{"arch": "unet", "norm": "groupnorm", "init": "lecun_normal", "lr": 0.0043, "shampoo_beta": 0.95, "eps": 1e-08, "precondition_frequency": 20, "merge_dims": false, "one_sided": true, "adamw_lr_other_params": 0.0029, "grad_clip": 1.0, "steps": 9700}
Rows from block 2 of a small model that predicts height in the pile at each pixel, named by matrix and row number. Each number is 128 + 32 x the weight over its row's rms, rounded and kept within 0 to 255. All counts start at 0. Numbers have three digits each. After the name is the row's rms in percent of the matrix's.
After each channel's rows are labels from the 100 images, of 14848, where the channel reaches its highest value: "responds to" is what is common among them. Only what is clearly more common there than usual is listed. The data: dead-leaves pictures: piles of overlapping shapes. In brackets: how many of the 100, against the usual share in percent.
# conv: 3x3 conv (model.enc.0.2.conv.weight, 64x64x3x3, each kernel summed), inputs 0-63

conv.16 107:121125100124100171131160183105153138099111066082124147106180104158135149124089138138070105121152116134069101126109147136135108191084161156149114104139141031126137123084071146087161182151107161
responds to: vivid (72 vs 14.3)

conv.33 145:146147100145071188107178140069101126110135065110131133093140137083115136142135119097118150155126109118083104051086168134148145156062143172107162110192119095102150103137088140186088136109121174
responds to: grey (53 vs 14.4)

conv.49 102:123158153130154094124161090108090136116136187148123117150131148149109098140171101116196146135104177137175111120144161128103107123059093137144151132136158255111140126194143151175120145128135155
responds to: mixed sizes (76 vs 33.4)

conv.4 077:145111127093092184121142170136084165080124103092167138119064106176083142128121132167103091143164127129036178095120054134080115159144123114111121150116119116133062137129095093152186122123125121
responds to: shaded (81 vs 50.2)

conv.45 089:102137078107069159075114168070115119138101096112099095077105135151119066132138123124138125171109140109122103092116167138113170105148138129122159086146120075136121136125119233047088160126119161
responds to: large pieces (80 vs 33.4)

conv.53 102:121153132149127135140159096133134127125131093149172153117128159122112148139155166159091131147114160147104151155143172107165110149000137174127120173182122146132125146124058073129104082165112146
responds to: earthy (35 vs 14.4)

conv.20 051:065117104112151133176081147176158064129140150127135140119154106095112091116142132083121151163121137119170121144135130191114142125154177136073084119120117027118184124109166146173075130144081101
responds to: shaded (84 vs 50.2); large pieces (72 vs 33.4); grey (32 vs 14.4)

conv.24 129:120059076113106101078098110079091105059106042077150159136139165152140150113106169166103132139135123123104130154164139138130125182095176151150128117159177070178118164131114144151163159144128147
responds to: dark (34 vs 13.7)

conv.28 095:101083130129160171157142157138138168177101115133099109138127122169133095125124149113110141097156123120115119133135111104153138119107079188124127115107139000164143120131125126133135191130017089
responds to: cool (43 vs 14.5); dark (40 vs 13.7)

conv.30 076:118116103134121131135111123052130090146136119118128110075130112061192101100123113119130142214155121135146168147119157156186200070188113103068112113139124101112126133101155091081085130141118091
responds to: grey (83 vs 14.4)

conv.44 087:120158094112094113121119182058129096089114057120100133116150133102116129136117148119068124141088120066122140077060185117135157132132109208116125110146130025119155108113100110130137134106127151
responds to: large pieces (60 vs 33.4)

conv.26 076:105097105132164212140149129172140145157091107116120109155164108159140118147114135099127113090088097108136091084159143082182110128129155062105157081095122027095115137131171162130109143133063112
responds to: cool (41 vs 14.5); dark (36 vs 13.7)

conv.22 082:131119158154163062138143156138159170129179118120110162147169130144170151067091140075123156141142106110118112184131154085118162100126119182103151107104154058077106119109154174131121133062056097
responds to: large pieces (79 vs 33.4)

conv.62 120:170132126135114129144141119132157118132140098113137176089136150114124131166154204136116101135150126160134155128166148143158145146095143144134108131132045071089098080041067096064117114109124043
responds to: dark (40 vs 13.7)

conv.61 094:173136148157116130125131152149053126116095115104106142114066157140126129142162150139161140108096149106141074100115133083101086080068046102124121111097123077113067130178112120103117068071173138
responds to: grey (57 vs 14.4)

conv.21 077:121112108127109098151131141213135104121100142134182111127133145182072160108126133114114122086171107155138083141105008160115121107169160152124078127134117055110164129133160094111088134116099101
responds to: grey (78 vs 14.4)

conv.23 108:141048106138113115095137081088161145105098079087155155128139149117128125091104141169098118120117104086061109167152146105152122130095166127109105083188204080159100170092093128141147147184101146
responds to: warm (32 vs 14.1)

conv.17 088:087103117126135149098097150179161141156079140141140148147177124108124128132118125125113122128081117114142114146145137104145122110119176000142123111098139028147149146109147153140098147073097117
responds to: large pieces (76 vs 33.4)

conv.13 131:101144126093119141128131140135156132113142097120112055128140056097079131075062052110087120106114146152118161143127122127165149167118167166169128141155160052142185143121106110145137188161138182
responds to: dark (41 vs 13.7)

conv.2 123:083144133100096131164133132120157134111128085117116089125192085119122141113095102111083131140128155172051134142128145158160160159080207162136123129166126054128187138109063107142136194153123155
responds to: vivid (32 vs 14.3)

conv.56 108:129133112120107144077127130092150114092120125117127120127119113000150166132122129151133146114120132137127166121123191012223095123141060120143130126128120104136119134126127108167110121123126129
responds to: grey (84 vs 14.4)

conv.19 090:102127126145167082105117138176183146104132144132158111132166139073127212125095138119130135042128118120139065159142090061164076124166113129110093134107130064101108116128149097130057132132120096
responds to: large pieces (84 vs 33.4); grey (52 vs 14.4)

conv.34 085:114150121139131149120126218083093166094121078123135132112088118153155119126140097119103112095220119108124086104105110173098113157088113087140137126151138041202130115126120149102135140142059160
responds to: large pieces (77 vs 33.4); cool (33 vs 14.5)

conv.60 072:148111119118162124149144106160093061114139136100084109075120145168083125128135125169096122165145118121116152092117130177107187216136165146118107132145119076108157123111125086050134123223107113
responds to: large pieces (71 vs 33.4); grey (32 vs 14.4)

conv.27 074:139135143125151068172143201125104145132132133145130137133144137116130165123113139093103137153189117138113130129107101157117138117149102076098176117092117020101132114130140219148153152197072087
responds to: large pieces (73 vs 33.4); warm (36 vs 14.1)

conv.18 074:109122109118143121147138153185158147143078118160124107109104142170119104124098153094139135124082122122136129128130116099154144127159085220144095180085110024107151103116164139150109190110043110
responds to: cool (61 vs 14.5)

conv.42 092:157128105101159158100139131062111094118127065086181158130082129108128091146103133160111108113111131080113147110113161149084093128154131172180123151162142058150131118093121150045172116154076185
responds to: large pieces (69 vs 33.4); grey (44 vs 14.4)

conv.55 066:127123135123086110079139140103143131133165123143103095128152100107140085124149133199125119201151109092121152126110207172152161118141084054115167153118122060192078133151104069161131106158115115
responds to: grey (74 vs 14.4)

conv.47 097:140120115104130141084148130103109127127119107136166130094088096123102079090147092129134152072202130119140109105150143133132138164114135225114126176162123037155136095121136142099132147129021145
responds to: large pieces (67 vs 33.4)

conv.7 077:138119121095092158106138175174111082081120100075090102167095075163129163086126131136182132164144119130071120092116122128161172130148135130075119174149112055155071145151116118168109097084074145
responds to: dark (35 vs 13.7)

conv.43 074:106119077085076150114141135140097081097093090099176136117098131173054110099145136172091120128138105112122163092080064197069136142174148146134099140154122107116124135113139136050114115129078146
responds to: shaded (77 vs 50.2); grey (43 vs 14.4)

conv.9 076:176164183136144146167106177147142113139100184147103095117067104118136151145131092124090131150100170154070166128081135116195122115202118091086097109098094137112058143134081107144140103159161128
responds to: pastel (39 vs 14.6); dark (35 vs 13.7)

conv.1 117:086146106066127146148142129130144117120127117124167099119174118156159145127112111156122145110151180161095185144116182152157164189096187152187120144109106045121200148087113132127186147134076139
responds to: dark (62 vs 13.7)

conv.14 107:147111093093114158157116211142163107110072102105136142067130110143130142102135138138108121151122129105093130086080085119092092152196136114086139096128118059092068127106156174130141160126045129
responds to: vivid (38 vs 14.3)

conv.46 153:103164133134139167173152180137184130155147092122143135134170110118153133129113101108093036141123061062092082075058110102109110098098075122091104120142131060137115115122114123116136175132117144
responds to: large pieces (70 vs 33.4); cool (68 vs 14.5)

conv.63 058:147140103099078076130100093139123099076123123154175132068170101064090107109135124183128121169110124152080189085084167163079170147170138137094124081111103069113132123093151105122127136144086140
responds to: grey (55 vs 14.4)

conv.25 185:116120217155167069194073106152163161175172191189113141127177132178157144119117119098134136134112146157140113167138125160093109128103146099130168124102121092115148125092169112130158094146107072
responds to: grey (95 vs 14.4); large pieces (61 vs 33.4)

conv.6 120:129127152128118137145148108150212161104135121136090062129133076080101103077077046145123075093136112111099125126107106125127133151123134121123120114177176102139131135124069132105169227134155157
responds to: vivid (35 vs 14.3); dark (32 vs 13.7)

conv.5 083:146108140093106145125130142110115089131111110101131164128130116121174169102098113112151097151187125102066181118128132054160079082126087107173122128125135227123035129128104149115163141086148113
responds to: shaded (85 vs 50.2)

conv.51 120:162109124153135132119141099134165164135140118135119073104108095106127130082065066096107008068114094113148110137097129124140122116068116118092125117172175078134125179124139112111130121149155190
responds to: grey (52 vs 14.4)

conv.3 080:133112094099107179155115180119091026154108116148141146109091128067217113137136161145094097132120125170073157087099109150142100109150140101101084131114119070163079135130144111090152126122101115
responds to: grey (38 vs 14.4)

conv.10 106:104121111103158159139144147110189133141168045104166134140161114118148152105094113119077072131120085117033143115117129131171147153091148154141148115147122047160111122057077117138144118165103148
responds to: vivid (36 vs 14.3)

conv.0 092:122124094115038152101091178159126144137060110073164125077112116161096142123117116118120103138131128106101105108119088162111138134161137150084075065131109015123092111130132113129087134113160133
responds to: vivid (36 vs 14.3)

conv.29 076:074117127131147111104116203147151143156097141150132137114145136095125106103120112115103136102193115116122125181135137110143133111098184042091127097108137000155118139101167117106137119140108104
responds to: large pieces (70 vs 33.4)

conv.50 064:106152094121037125109120143134192107149095110132139094103123125094143123135107122125150142148151105121139122146117101122225151047184039161136088125135130118146136127123143063108075137088139119
responds to: mixed sizes (72 vs 33.4); cool (53 vs 14.5)

conv.11 168:133141129120114173162141162135143091126116090088115108094094079128115155105077108084079145125119129155027180108112142143167170170143180149130113110126088097063099156099064114087128105111125169
responds to: cool (74 vs 14.5)

conv.39 099:125133082105125124087149148111123140093136104108153117163078098170120083066165144126144126049026126131115123096120135146150125144134161154166159133158132068177141090117123143121107140076049157
responds to: large pieces (78 vs 33.4); vivid (36 vs 14.3)

conv.15 091:126131113076134123137117139103150094139123107075157116119142120049153162108110117147123108182113134156031156106097121109200112136104125116101111104109100041053066144107115132129137161090118135
responds to: grey (48 vs 14.4)